Weights of a small image classifier.
Model: 3.92M parameters, arch efficientnet_v2, norm batchnorm.
Training: adam_atan2 at rate 0.0038, held-out accuracy 100%.
Data: trained on abstract colour fields from 500 small random pattern networks, 101725 training examples, 32.7 epochs.
Rows from block 2 of a small image classifier, named by matrix and row number. Rows with one number belong to one channel. Each number is 500 + 50 x the weight over its row's rms, rounded and kept within 0 to 999. All counts start at 0. Numbers have three digits each.
Before each channel's rows are labels from the 100 images, of 14848, where the channel reaches its highest value: "colour at peak" is the nearest of a few named colours to the mean colour under the peak. Only what is clearly more common there than usual is listed. The data: abstract colour fields from 500 small random pattern networks. In brackets: how many of the 100.
# convs0: expand 3x3 conv (model.blocks.2.convs.0.weight, 240x40x3x3, each kernel summed), inputs 0-39
# convs1: project pointwise conv (model.blocks.2.convs.1.weight, 40x240x1x1, transposed), outputs 0-39

colour at peak: brown (34); green (32)
convs0.223:512472516500479466526546508577491464433516519462475514516607529472509543517500600466399521487305492486474514467480501539
convs1.223:513522520516518502500494496528528447624521468575536502520526506455489585494592587469569487497372526493504466492399596493

colour at peak: grey (46)
convs0.234:486487449557434405406507516542473443431490441508439546494554474460490453509541537397544458557438490512441490508504623485
convs1.234:603520444483486443502599453546519444568545556534566491517464593493457445540571518454600508522510478532493425541492497428

colour at peak: green (47); black (44)
convs0.233:523544499516496543544451461510523469524536636467533495530523523503443555428513549558467481460687519498513527472464462556
convs1.233:433536512565438479565520431565417496487496509534486470444538568496425504448536483498423415433585542565550534490425527547

colour at peak: white (25)
convs0.170:485472471499488457481698521536498389509564485484478492533460512458495464529529419482548555451519500450510484539517600502
convs1.170:485466442471518527477652555490537460529637579464540513527451544472519433573541443458525519508543461476484491576531502491

colour at peak: black (96)
convs0.172:526482519485460445528441476523483438396476513406432514466510486508476580393480561547398439468390522488539531454499516495
convs1.172:501518515551485478500574460533514459621578437560548409481533532486442510494630470526516457489481562509521509528409575534

colour at peak: black (74)
convs0.66:494543517491517550539451463517527476486509597401538496505532503513452620453494596531370505453445532453557517467445438512
convs1.66:477477488478497556461485547470524472481480546462463598562430439506457556370483519483424542501516444463551448381502550436

colour at peak: white (35)
convs0.103:491467466520448460466658527523494417506540472458481477534428511495444497532551519514553526433474501402518510570595582486
convs1.103:497440423472491606494566536491534445509555544410520533518429578516484464560539546493527515519487436498491522629575449456

colour at peak: yellow (38); pink (28)
convs0.89:481479525390435503517490474546458466575556468421541459607533518484428556512502530539444475432460550405553466457435531501
convs1.89:424529515438528572499525546497522487573529520514490604552533471437527558506472513504512459517411525481479425427423616583

colour at peak: blue (31)
convs0.189:480469531455503488516599487452497432447487452498489473474387440519495495484401487596544587403496492481475543512607473532
convs1.189:444554538465420586487504531510497517472507540442458419405462496509453520489433467612437535468539565515547548560581439499

colour at peak: brown (27)
convs0.42:484516484493416422452432492525502444537501537429515542518518478469434508519542571483390404473412528412507503536455589454
convs1.42:484535451492502563487511561554536401517574565442421544528512558456478572480517610428510532510495538517522452415494599502

colour at peak: white (76)
convs0.92:490489501498462468512561522468415500563528291470514474508487513490471548551535532532615504494453492490500444557492532456
convs1.92:532458523527487491433513470511439479559571411427610502560479554487440475579522513541551469508386468538537441579507542499

colour at peak: black (59)
convs0.21:541551540480550539551350443457512607497469542521534505452544515517526518476483516506423473567466498590486498470427412459
convs1.21:457529553569496465487333495492484574411399447557429470468537461495533517451473538489472457509480488523525569434483482479

colour at peak: black (98)
convs0.125:515494525468464474546432452519477484468460493407463510458499454547467603366450533586460438464482505523620515446511483475
convs1.125:459482490500511481488627514496517497577663489528554463510503512475492435540591364476511502522520497482495502545473566506

colour at peak: purple (47)
convs0.183:521494522469566526577546501527527519535527456600550469479499491545544475489443360565605594466476457527519497471476462424
convs1.183:449571522547421528490542492484459486492478473455535443366490476495449482509440416540498520428528552548545558579593435471

colour at peak: purple (34)
convs0.197:494484512519584519478524517410478573442445392549496480410457460529584474518436516479534570535524436580432495487507416509
convs1.197:472572533519436458527459507542480549461416518519518393411553518561439533475487486545468501479484554541552554583554383481

colour at peak: purple (57); pink (34)
convs0.110:480471579405536567556569491497505491579529424537540482486477456518518496505397398588573561430547515472516505480517471452
convs1.110:495572506543409505518494490530468490508535462488516326441523503470448529496564499555472521484492542540555503644527444520

colour at peak: green (62); black (34)
convs0.23:514532517463508549543321469521527509523524587494526498531573520498473569461493531501386445501464518501554511448401492468
convs1.23:493466525533500505511463489546436511508504416514503533606483479503464542420505506479421468433533477484538455336420589482

colour at peak: black (50); green (50)
convs0.74:526539505507498508553481469504546474481519684442500486507523529519468590417492555545435511446576524499542554475468448585
convs1.74:453528515542423470564508427569397495488501496515482472457539560498406512443546503499418422421551538568551560480433542500

colour at peak: grey (41)
convs0.177:447485496548451466471564540499517536458533448469443548533485536485467530605573588473560533527508569502462540549530656519
convs1.177:515459455465567453437531571471514476511571532514549535580408570477510457582563485463496489566537488450405437562499516582

colour at peak: purple (76)
convs0.198:518500588453535570559514488501514551525511455521519500462501430542542501494329416562556562471582519525510495421496463477
convs1.198:475577549538435452496472495528443512479496462518515323426517509485463531491522467553452521500524571570501496612560454512

colour at peak: pink (60)
convs0.208:472463524464522561510541514489481472625581391527551505500472479497473519538480490558669458455451510489524498514501519414
convs1.208:523575531534460545444535477522460498564492458472568521478447423515433512527422476561598503479404578476550523502483505377

colour at peak: purple (49); pink (39)
convs0.205:478462574397524546543598497487488474553527406519551481480467458525508484510401399572574568423524505482518507509546482456
convs1.205:481532540531428501516487505557450512497518452484530340410525482503460518503526464568456529472532563549509518636565451533

colour at peak: black (95)
convs0.173:481546525506504515548453474481522490430475596409493506485464453511475635427452552551410529445475534478504532453494402567
convs1.173:456519516502536564471466578471538514430429572472447585493420429509525515391420482498444565514538481475531506392532494470

colour at peak: black (71)
convs0.77:502484535476455483556450471511464479486482479377475508473469446551463586388442506596465436455483483539624515467528464469
convs1.77:461469487483516480478640523481524488571640497525562476516485499475494415550575376467532527541503474463474481555489551490

colour at peak: purple (55); pink (31)
convs0.126:524510522458542506581537475554519508559532464587568474483508476551517477485430366569616565458457456517524497470479450434
convs1.126:452580533530424519498553491486458474494455482465534496365488456494449487507404414532525520427514563540536559542598457459

colour at peak: grey (44); brown (25)
convs0.201:508512499494429425455430494516501453489500538427496551501491488458459485532531572507367426501374517449481509540469585418
convs1.201:547483473482490475518458494559500424442565541468405501476521600430510564499545642434481514534544533548526465446542566496

colour at peak: white (55)
convs0.17:453443489509472485477675547490491453537536417477500469513441504507477489536532505520610555431453490446505508572570558476
convs1.17:528494471515488623461546494507507474542551484426550493488408539514479487583509517555562534530461500493494551635521445388

colour at peak: purple (53); blue (34)
convs0.196:501472575466549562546535497479514538501502453529516484456480430539547495494321418550551593458573495530491506445528457495
convs1.196:466589574537433459506479487532438515468469473519516354408512498493463534489471454569456523491529572551507517590579452498

colour at peak: black (93)
convs0.181:552586493537497556515387479480520547457420583498455517515507476478504605415475559487458502558567483504455528474539396542
convs1.181:448523538586571545512423498484534518404403559522406516426505449478543525416435502498440495508532543534520534420503463542

colour at peak: purple (60); pink (37)
convs0.167:494482582419531580559542487516509521609530421535537487487506465517523500506417403586576531457572523471518488464470469422
convs1.167:500563497553420479520486492516461491510550446497527324461531521463453524505591507537473515494484520542547494647512457521

colour at peak: purple (56); pink (34)
convs0.188:510491548435552565569555489522522504589534442568545477483495477537530484496423373577594566449524491494529500478486459418
convs1.188:451573511537411526492532502509469477491506479459524387387502488480446498506487437543479507441524562567543536620585440515

colour at peak: green (52); black (45)
convs0.63:527544499513488534544449461511525470525535636468529495527525526505438562428514553557468480459683520497517530473463468559
convs1.63:441540513566434476559519429564412495489496506531487470440538573496422503450535484497429413432579545565547537489423528546

colour at peak: green (66); black (29)
convs0.51:513531516464505552544328470523528503526526593488528496536568524500468571456494529505383444494477522492558511445403491472
convs1.51:479467525543502518526472484548431504510513419513501520601490483504461543419517501484409453420541486490548460356415589501

colour at peak: black (85)
convs0.43:489493489504445420481461479483483456383465500411398519460501492513491549425484538514406480461348526484523533463497548505
convs1.43:499543523564481484511541454536501483622559422544563396473558527506446485496600491520529452475450578537526539520408548526

colour at peak: brown (26)
convs0.81:474498503471423478484446486553480456567529525424538496563560501467424546515534591476406427458388534411525506486447547483
convs1.81:472535489495509547502503527526514448572528489498482595591507505462476580466505562466528496500416519480499426392418638540

colour at peak: yellow (33); white (27)
convs0.37:461384563483548508510509554476531574497543499469526405534506543572523412490507462607454520493544487468537394503466421518
convs1.37:569437548450512487451471465459486544502336499535474545509439527528489560463402521577529482520509464466467389453509474513

colour at peak: grey (46)
convs0.104:459496477493489511474521512531495539541507522477512493509574500551416528528509553491496496489435504427739500499450531523
convs1.104:449533391500496605525502546511506526573528481429514546552549549615398573448507534506471504503460511495553478435442496454

colour at peak: yellow (30)
convs0.48:461506522416448500517485476553457466565529468414541478583551516486428565503506567543427498433431536388564491453428512506
convs1.48:425516498440517589483513554488525472573523529501485603559498480460495581471485520505490479527446506469501400411426616564

colour at peak: black (90)
convs0.84:460559507507502510521444467470521466433489604417482534509441465480480625480459557525429513455485555427529533438480451610
convs1.84:440541496525504567515484550534537479435457595445447605503456474509503534423418496476422564453549498510539477374529526488

colour at peak: green (78)
convs0.168:500520522460499547544311479515523517527520566494527492530574522499475574458490536498397453488445520495554512450395494471
convs1.168:495471538547498513516459476557430512521507401526516522596479487508457549417507504493431458426529493483539469356413587485

colour at peak: black (96)
convs0.80:506493508468450461539416445502480486448460497411448505462497469538465611376459549576442438455480518513606517447501506481
convs1.80:472503504523498474496625494514504509597634470541564450496526529488481459530590361497511471503529524506517514533454578534

colour at peak: purple (55); pink (42)
convs0.148:486470576391523556550574491495491485569533413522554486487478458528504487509391392576572555426531514480528496490528474457
convs1.148:464540544524445496508487515564452515497522459502528335414537479487473521505531457563452525477539557558501518633559460546

colour at peak: green (58)
convs0.182:445447526506460428552536509459500532480528446408468482473437471544520559494481453604472485444400448545631503511445520464
convs1.182:472464509474493470476647518486528497626556477532591502510497484490478428550517364483569498534465483466487468525476570513

colour at peak: black (87)
convs0.98:466517544486508522555504476476515478444483597419505480492447446516477603440428514571434550421491523486505531445503378582
convs1.98:429489524484533582469483580463531520450444560471463586488417414513529512405413466524442569512536476456529499403523500492

colour at peak: green (51); black (47)
convs0.39:523545503512497521552460468506534471504530663454515489524525526510454571418505549550445493455648522499526538471463458574
convs1.39:438532514555434474569513432567411497488498500529486459453543567498417507446546491499423415429570543567551546490430532537

colour at peak: cyan (39)
convs0.78:600507464514476405425507353398502495466520496483481490440411517517442466492508491601530458461498517535447484528530498458
convs1.78:618472505502422423509501457498446504444504494438448468468479559497446386517490488570482432480517518544498621492517457419

colour at peak: white (52); pink (45)
convs0.93:477474504488485518511567529475422474574560304491556485515461488500477508553495474546620494438466501502518460536524536456
convs1.93:517562560559485550466524467549430502567544416450591513526483484491449519565459480593556486518405587492566442516466551504

colour at peak: black (92)
convs0.52:464556513505504507533451464462519467424484607420485532506432462487480620477446543522436520455498546444522537442493438621
convs1.52:431546498534511560519488548532548488435445604461445608491459475511509531420414492479434558457546498501535483374522516486

colour at peak: green (51); black (46)
convs0.72:526545500514493537545452460510527470520534643466529495527525525505441562424512553558467484457675520497517532474464461561
convs1.72:439540513564435476560519429565411495488497507531486472442537572495422505449536486497427414431578544565548539487422529540

colour at peak: grey (42)
convs0.236:506510501492496478540468494424492662502483513500484511473565514490506504505497486505499486564495482722476517510456472494
convs1.236:529514563537503379521434462517451641481420422605551481445538502482553493530501457490517471500508454530482551522459492440

colour at peak: black (50); green (45)
convs0.3:504529512514474482526485470481491469410492542421547499474525507489471590536520605510370539472334491491472504486457444498
convs1.3:544471503517435434485402485452467477485466511497474527519460510503375588371566586534423517506453448485530489470478525453

colour at peak: green (55); black (43)
convs0.216:525545502512498530549463465506537472502527666456518491520523527510453574417505553554453498452638520497527542475465449575
convs1.216:443537515556433475565514428570406496488499504526484472447539569495419508447539493499423415428567542568550549484426534525

colour at peak: purple (63)
convs0.10:491471581436541564555555490485510507531519452531526487473472431526534492498343405575555589437560507505498510455528463481
convs1.10:457576544535418497502487500524461508485504480500509329410514496475457531491505467566453524474517561548538512621558443519

colour at peak: purple (47); blue (31)
convs0.175:502532523499493490479413494581513484595506488537522521465642477495500463504513452443560403550466526454489529490436532369
convs1.175:475533409537496545521401523529495478414565502404405439523523499494522515479562609471395509479491515523526563492506488431

colour at peak: blue (29)
convs0.149:508525428510376459496494468464492445491471525474536510464445496586328493463486497494518501427490505487602525513539422493
convs1.149:528504459532475543457481490503470461492441471417516477465427503609370527393452470537484561478524482493524587476524412447

colour at peak: white (51)
convs0.100:453442488522469474473674545496502452532542440472497469520445518497475478543557500506595549455469478440492506585561583457
convs1.100:507451452521501599470546509497526477526548523426533501468414560502494469576535528518555519519480453512486561659536433411

colour at peak: green (78)
convs0.151:543524408579503406483473423450519490395480552469373493485508524509514556414529535452438471523550517565511518480473543536
convs1.151:455469481473549523448516549449527448504568546479519529522454469458532317530513435371498535539499472455460502485501558487

colour at peak: purple (66); pink (33)
convs0.71:490474582400516556546574489491488488557529412519549495476482445527515481508378400574571563433542514490517499482531475446
convs1.71:486540532537440474508482509550456503492521461511526324430535493488463522501550473551457527480537556565502506642559450532

colour at peak: pink (32)
convs0.24:463471503547507498492629546481511534495549421484489504536479549503501508615579552477579583519514522493474502589515627496
convs1.24:524429484471527474395526539440500476517538525501560529553349574498472456565534497486533496550499444431410464578509475479

colour at peak: purple (60); pink (31)
convs0.124:494484566421549573565559494511517500592534439554540484485488469524530487502414380581579567443547506482523499476495467431
convs1.124:459563507541418512494506507523471487494531475475517341412516497469456511505538468543464513460518553564547516643558445534

colour at peak: brown (32)
convs0.218:579570501522501582504516457530505544573506562519512481557536508453524568526486535475560499565634450486438486501589425576
convs1.218:483541501570525525503394465480491484381425516502395486461521460486509559416473564496403457482539552516520503430519465573

colour at peak: white (44); pink (44)
convs0.165:528501534509521515484420525589494454582547446517547511501610504515508409537547444458548387545486474504499479510456494374
convs1.165:478436423439553545508420540494550476415479569446376539558475471490537518467500576469456548520468445471463448473527473415

colour at peak: purple (30)
convs0.224:483515502530536500420497488413439557448423379528481493407471471509571476514486516448523523567485450552385501500482411499
convs1.224:518527502488450435531451502527527537489384528544529437437546509605419578431528541530505465505406495516519530567501407456

colour at peak: purple (38)
convs0.4:591529564492482468604528454648514464507492461517508509485576529473490521485505555612497541516490498442402503487453440529
convs1.4:535503572493525497495548488537485373531511505575504560520522461301537580493557513527515497507479508507497511503514585494

colour at peak: grey (41)
convs0.117:528532516497448457463420489496506467485503545443521550494499497464465506539528599510358448505367524445480509539469559399
convs1.117:566481491530456480494445470558453427430559489449425457491521591445475577473563645465471527516548489530525509470570535479

colour at peak: black (78)
convs0.162:513544519492511538547421454514525484484508588418540501500547509515460607452501609517362501469420524481542519469433451484
convs1.162:494470496500464493459474526454490469475472517468462573568426456507421551368502527475429507487505418473552450387504563413

colour at peak: blue (31)
convs0.16:487445561481550549529558504456507519474491445520511466452461428535545494493334435543544607448561472532475516471558446517
convs1.16:465590579528432467515471494537446530465455475519513364414506498514463533488447455579454534496530575538506517580574437489

colour at peak: white (33)
convs0.176:468448478531455462464680541502498442509540464466483478527433514488465475543558503506572544453485482434485505579578589478
convs1.176:496442442494499587489560534491537465518553547423525522488428565504496466582540537506544521522485450503480540669557443446

colour at peak: purple (32)
convs0.8:462452557438527518529611496461492456492502438502515470480425433519510502498380444583556594410515498480489533500586476530
convs1.8:434565544491427577503493527537488526487515502469486361402503475492473529497469472593442532463523570516548534602555442517

colour at peak: grey (46)
convs0.35:471493485490503519497524511548496530535511532490520497505580500540425518534503532479503493500459488446761499507474526524
convs1.35:459514385523478597540501532525503516568512461428522527538547554614390578431525535503468515481470503503570474462462462459